Rows from block 2 of a small image classifier, named by matrix and row number. Rows with one number within an expert belong to one neuron, the router's apart. Each number is 500 + 40 x the weight over its row's rms, rounded and kept within 0 to 999. All counts start at 0. Numbers have three digits each.
Before each expert's rows are labels from the 100 images, of 14848, where the router gives the expert most weight on average: "colour at peak" is the nearest of a few named colours to the mean colour under the peak. Only what is clearly more common there than usual is listed. The data: cartoon faces.
# router: router (model.blocks.2.mlp.router.weight, 4x256, trained with AdamW), inputs 172-255
# up: expert up (model.blocks.2.mlp.up, 4x512x256), inputs 172-255
# down: expert down (model.blocks.2.mlp.down, 4x256x512, transposed), outputs 172-255

# expert 0
colour at peak: cyan
router.0:496534473521477499519491554457533535454416510523582475517547504500510462443538491467552548475530560466503500524528537524506454469473500524555538480525500517544538501553542551491511503533472488502535562508551468536566542574596516540456531502523508541500
up.0:518558405505545495503558522534490407573504530527522535528529532408536467492531499578485475571489483506413513523428514506532522595441532482515493528514534478484499570557476421462557577516512494470545487564456516445533497494523478552521516553491512510518
down.0:555476568601509504399529405560598458451534491505508559516460506502488487468539522462470468519461491515545500450530514402468469502454442514556547465508474469518487436446532519509479528532514493522512530463539504493514512577528534562520513500443534565469
up.1:494509497503505495464463593525474460465499455501547482510554503484508531532523501487541457476470575480454533545511475566474526541485410479525494523487557546537476456497443500529545521500601550485578483488510508543506480515510460503523517538609502475478
down.1:456497525435416495523483481530450517546488589477509562485510544480526523538461555502450539540552518501474483449420543458559476460482519474506484523489392526516525544505519461512553496516506474523486564502547477423460522553552521478431535477456517484491
up.2:506497473487462494525461502435501462545470587535452433467454535569450539474535497469497516466570492524530517477440478434518480476523505462462528481524490514576467579520509524476517524562462503515480500557517537450481514615506450485525563451617521488493
down.2:527484554578437482504511498526417492482514507489479524392521475515405570447556486532445448459499509566511535535525499471538543430510553454498472510511541555503463489515480549480517497494505531559536476499390526558485518486480531523460503531478492466504
up.3:514525467503459493519447466518554506499575485395517545527446514444432473562434527563505408492489504409480446443512497445525437505493517471488553478477551467550555566491442550522499584486536510470508521504481492569599513547517486501462590442515502485437
down.3:531507517572479525472507411505480453506464486516455532516554545440522534444534492473429537543490518491564552538499460504469493518514472534474463502558501548500511467493472547464493521580532421547439506526482520517497462439497417501502539548433479535474
up.4:456489535458430540544473457473473468480528528403547533528515551459478467447547452513509456472548494568457453552499542516454504477569491462487516545515545488575436502445490467537463435477540468574512484467504483485546525576506498422475497458533517536463
down.4:528475507511470518544426446491479588551400559540530503547573499502420473523477545548551443471486508568482465509441450428527518439508386563415486506563562501508522494503528540500477491506501552419575492510484443472439446494505536529500499459490548448494
up.5:513530477529470480479513457546491506507499481523468424452495595543482483539510547471489496516520564481523575502470527570469501487516488530548436471476499504568545515518516465546461513529450450538513454536509434562495498467539495486440562448511555554534
down.5:508455517478481454518507478515442484512530512508513587501551466431488475522459567477543445523495535543467503501544440579494491500397435437524426459467490449513508533460530543417489520503516548490514535539513506472484551517557522519407486494465491486472
up.6:543490536554560580427518561501458472486487502502471543518414441512469546563450491551416480460485479441476497463445426502558528485493527418488526475475549442506523516505506520512507488529539462487478502461511533571520548513570529521461376487609452511485
down.6:556461534490506472477513504553469557508455536541537458474488556535567468423554523528583465450508511482498531499497480500504483510587472607393436509511509490495511458433462497500490463452504468498540511483478487466494483568493488521482558580447454475491
up.7:433574540459506519498522507494499535401485590594512470556545473512520443516499496610505479557562478521540558565495557502527497535505464502542509500506559489485478437405538459463500508536490487527498552547590555514509555502454437497574501537491436500450
down.7:472472498558582512491474484489529499543480513512466504391501470601570519493567463518454508520532570424513473572499535481522490494447473559508449547470477496482456545501472521454446546502418489510527482563500478553465494415615498551516468483461570508474
up.8:473504469451434493445372487510520496514548467540500476515583529486559534544498468527525441517471551411494531503441518512498495526486490556443517486460561474444435570524484465489571576438503477538532497545478491539496514536485476479540440535460496541512
down.8:442464526440544529510464470509540516545486508385437530500452586469502424483565477449522479496570382494455491458666507473497524483483499513482548472516460463418455470439518555485547510445546577537479400485547475494556511526507546472485499502459525496497
up.9:515498525595504488550557468463592558431524433442474491519493488541500538406486531518445465486506559473528487489497462524574441508505455549468508457466459472525497489502462533490545543501460474467503457502483500512485477545524444515497521521551491496458
down.9:469485527540518445495533561500495516487466527491518495535531541482570545540482416491528526437478407544477624450442473524525432628512500497488467482557510534491556568500566509479489479481544542560479519503525593560530467451519542452458540455440440529561
up.10:527452456540456406518498528505583451452542432491444460478558457456560456498428595449516527492543565559485511462460469483456489559530489472459558523551540528524441506499523517516508493537447423498533428449459494524500452513487475452536517532473495490496
down.10:467516511500502495490549470482449464538581488445501492530438429503497482493473516525578423498484501572519445453470562444418578489457507461543457564532522428479477540497438542467473545474526546523518461544489420568415476506535520491502469423453432424519

# expert 2
colour at peak: pink
router.2:521499533513549457496551517553557518561547524462497556566510526528456588581469568569519518511499539460552547529501508526552565502509517517471497544504522486521504514519495470527472475542506499491475452525474541505462492468493517441586521473481521517500
up.0:509474500482484466512450493510488381488507492475470490515500509473569489513521480574550539570440478562524408502610533478580452542459535558493457482531507451568543515480474424499452473502473586581494447573527482489575519480527459502438504487541535479405
down.0:536475562502472545538519521586529483483519581525507547384475514502528525488514512506505503550453503419438592442533504453483489516507503610457545478492539530508449465518416518397521464550472444528528457512410456464475523502562502420498459533495530498526
up.1:505537571594475443377443492514552569488450524488495546446481462483504533482498526548552567501476497532460504507494504485532509547534580555463492506513516599547487489559558478508479442458637522461425540519518439545522489503492467500426482542530548485549
down.1:538540524497531496468507502544508499554487475525512511567470498419447435466477541541474475459529579560463470477509521531496483479539493472489476463432456561477460558510431538505594488531445487459480562526465500523525508521525467519573464496554462428517
up.2:457527472492525537518514508463544555479521580528420564519535414439514539533565516525542483486466558441508458478535527521513538484534513516538527496515533513529502469538550476447527533484527466458496533527528467478496492560419433613435556523534474471461
down.2:577528482526532493561460479450481490516534500498532488477490499487539555492413492519498457505429463482450556520476559529510562461470531577502561509466454457507496529513572539491489518498504509548428463527513587485530542442457471489527480496528572520546
up.3:488553542518475491452492493511413494541495465504458491524430442533543587491445489561402480543538511474493509508470509415546589466499456592504497485445490530513508439443526507504417447540470505496482504548441527483524483500476516462450504523495508565489
down.3:511491457509508481456570495436548532504446513445517490539502500500515485493517511462488478521518519573516551556490520497563494543565565474440447521530504573457522602472441484457543580478470575475554479538493506481454500528568503496485520437557440540577
up.4:515522564547477466519412468480563491519561440526477485488433568506506605514464485572462524494516572472499520481564542558484554474604503524440520502505446542536473467565477452547450382470452453468556480565538510443488449532580556480463554507469467525503
down.4:511527418467545481507526459525530537476484513444463555507517485443530461491520592514497471441492512445450460458486468467496487595457419527498528497449591535404550538449475449501556631473437496520483472461548524521532567488561468554570484450458519513494
up.5:505450472497479471582490421450400487499544493596545483443499485511492507461464486426444504528516457528479603488460518500521435487559523552467536457578569514471499506594485507459507469522544465465446510518453545458490488557509497478497496506482548537453
down.5:523491524471517470473471589459477462559515505480590471581510520483482477463495485469416486499443496512500471565514506474502535527472416444527526467432474550530499531479558427503467480501485456532487469503536456564521540468507480513508578479528442399477
up.6:532530545487494479503472504450408494486567572394562430532469476484463561479482528431520496517466514446425500510536507515486473441575462477504485469487514505508454601537447512472443510519427441481469468513520487506509493452523507416454489450433561503448
down.6:529575404461505474453564488520506541493422495498461450467567520517505523551576449481498500480522483552475523481544540546556533555546447477504545545475490475531493467510473471558502405485541417484451449464418546516517512529505470452520576494502568461503
up.7:485526483468516524524481417544546512476425555525433518522519517510475534435503417459491523525529477530536503459522459441519552484456466431452602492521552434470466493508496441540489444435495536529510482464500416507492497503439530478426502513550538512491
down.7:529469481494473537543509481473518415493519536521540538496499469473534461466532504450453443536497508541452469413489532459461466561482422597500480498474614489465552570415501495543562455505464462485493503529499555442511524532513479451523437478443479497462
up.8:485521511503543443457479501564503469512493466480519487486549423565506530488454473512461530443574433495508488521541533514493545534526493503479519472497506509583386469474505498506511517472476562468529368586486565532581478503538525483539484492562497510468
down.8:521511493516528528459481522446475502519459580501535531467478547425505555509488521515472408551491484499439536516418478499470523537445460555427477522510578477562494571488467575519525487520537453492594504537504434577409484540507529540545529496472481509451
up.9:417591530508516552523525541480516479500523531486468455379466473518453541566471472433557463504471449520483553466541465489514544508560498497509520532529491513501540505479499458606534571450487462482489530518480488487510462526468477510545509448481547502465
down.9:489427525516506521535528463490523465508457540554509423458541442487558441537477516495540530538399525482465488509496522466535500502492497532504524496504441510503458536405470490453464427468486457501448513461563468464481478468509475568546474491483485471464
up.10:525479558516502458560615508498499469483495532447523428404463519528460477571460503494524572474453545488485491511513429545493512440481497480532475500431432490469499473463491537550516459484540460571548499505507517444565488509457489496495495485459584523419
down.10:460464501488501474437520594548507451526494559535575492484487435527549462514453627493504526547566454500451468519460479449461484457536547494475462463571459558563462523564504469451545510440473517508468401483505496503540450495531482517451503469556513442510

# expert 3
colour at peak: yellow
router.3:536505492445511457423484577526437428534483450457523488474480491460471456453482454570510497469464435513550459522459505490542417497454478464449503543426423489436482485528465464473464493491477521434502481528551408457442430493539526508501496433524529511467
up.0:516532488514474494462564462589504508550499536438477572522468520431495461509520462506516442489540503427410525484523495480529554534533602548548535500508518504566554486565510555504507493588509563525487471448475559461472424526533478545507508511474548425542
down.0:528482476434463457585491509562519509430503488472540480435476498453486519518488517534495493450490490562510523595422556506519485446538485448479474493524479444521530543421529542524540490517380530432401479460527475489556506551518543490498446449500421497501
up.1:446505542512453561538502521469438532501469563538461479578492498468571479539464475446569472554453536441523481468519529474518471492517459470524440543556533486541496521599455491489422464552569458552444511524472469534441487565561506503516524493589493517501
down.1:430527509435544535458508589487555528410591523500500438487490556515478514466447546428458554468529447539473515489492509564496493480424414486548519464519453580471548478507518496526558533598358531493544520511453518479493546554467440494499484535460492464532
up.2:608584524513524444526552491557492508451464456511411469530547492516539472522479424545541476537516528515514466488494499451511473530433542488501508416518494487533558524466478496463506496471517515502456560475490523515507581611433505482470511514517504557492
down.2:499521641515482544498471516455537474524470559532531511599472572474540530455493558464416565481528567439536498401538519473539529469479432483596470522502484490507510506497495536482456496538474463451526493486482475476460450499485496487551566454498480452457
up.3:456539536437412465535507468627501456475493474549570474505457564538468538515523516487566509533538502429511525524490550506545548490542489473538523474553539470492480516462465454495492504542541513539534506516519510474549501470463531468489522473567489511450
down.3:587606467502490490420549540487510485464534523511556502462468517463472425505463419501548456473472536541503545497508479514446477520515551517515471497424467498513579509533499523518459518504483472548446506493485482480454447529571528489529439513501462547477
up.4:510503576454511486451498447522552453533490479497416521486463505492521482542527526435500494553568520484521493624468500505457489504491483462445414581429474515575549471507450486438466485500461459502509570467510481488557505474496480622480474461460494477509
down.4:529452506418547573570537474509549526559482597457466443469454494439458466496439476510506474440500490477446552414541489501488515432532461514537524513508533549609524505456497563473480543587512494468546433519548542504458491489499523475479503517493482544488
up.5:560508483436558544559444541464423550554449499478513483419529530509479460528504487487572495522504583515547523538433507553476551535497540526519531519469566559483494460452496492508520543478481441486631445520485460471568555462533510502521492476559543550512
down.5:440473411470509560474539457537506490545442538525515458485451497515510385494492497579483482487442476490400499525461518472504500427586463490433454509507502508433486523489477532526504527531472508527491450499535469553467467458524542521531589493454562513472
up.6:463482459563491587527516534469559524554570478475481480520497527480437495457509501527555541485437535497538431465449483543524473524466521479531535470483589553437484515487430526486505522441478503529520498506490493442516558397487512556592589436433502529465
down.6:585541519447462432546427454459476470537467547515557500509421468549552509454453551495433546514528450446469600462493510501548540529524502492511554565486523455494490475498507386525527524507487429461473513553518501473529533518573533519481494501463503474412
up.7:511533577448497509571431568508531496451433537490517461472501529458518464436459501467482443496496444513423502465548521540512604480466493461539545422432487573554441572535480526470503507489528534536531482456517491500569489517514570454493463478515429535531
down.7:496457476558526493466549482487464467476551525444474524470485498481522464531461503528393532547466517453503479483487571520472484474516491538533493546520515527454549518490508502523495432462536536481544500505539541529558551412433467530555491573556526438521
up.8:540458499452502468443530548494519430482537421556469484463471442395543544488494507534484567503411524506529425500561510489476524561561514526519468487521475489464519443507500490555531464478436459493547472521507503514437448510495448549492484546465407491466
down.8:501480555454537586584458457533468495555524548543529550514525450545495531523511471527478428557514483429553537521522539555511494501481443463562537515560439470481466493518524540513513541521457498497518435495511503480450490540487631500518478469512580541540
up.9:494549608484476493525536440535482488527432536453463490548477482500432501550494529504492475497475510500488478442515489467493496543457517517469497518501555507492516541493615556502517517530510498532485469575569447541508510520376508512553465532514481507440
down.9:470479423490448470514526452500507488491469508532491407440536496498551505492493487529483479396499474546546574646460522487497479443504519507489473451474499523504456441514408439452487538477484535523501506517444525522527513497478513470493498518485482489546
up.10:509504553450514483530496562600495494532526452472491487463530459501528452548513506522539555509429509530490516454503539538450541439549489408461495534491481467464522533558491472467507443495478496537501472413470494479530571432447518560533536428455500448500
down.10:533549506498532449487482453497447543419522520470544531510467436427518460516486573508543499463517517517453521512513454496499476480501510500536477508464547464592442476464516480476473467488439452527530539573539465545585502490519518497524546547476549517511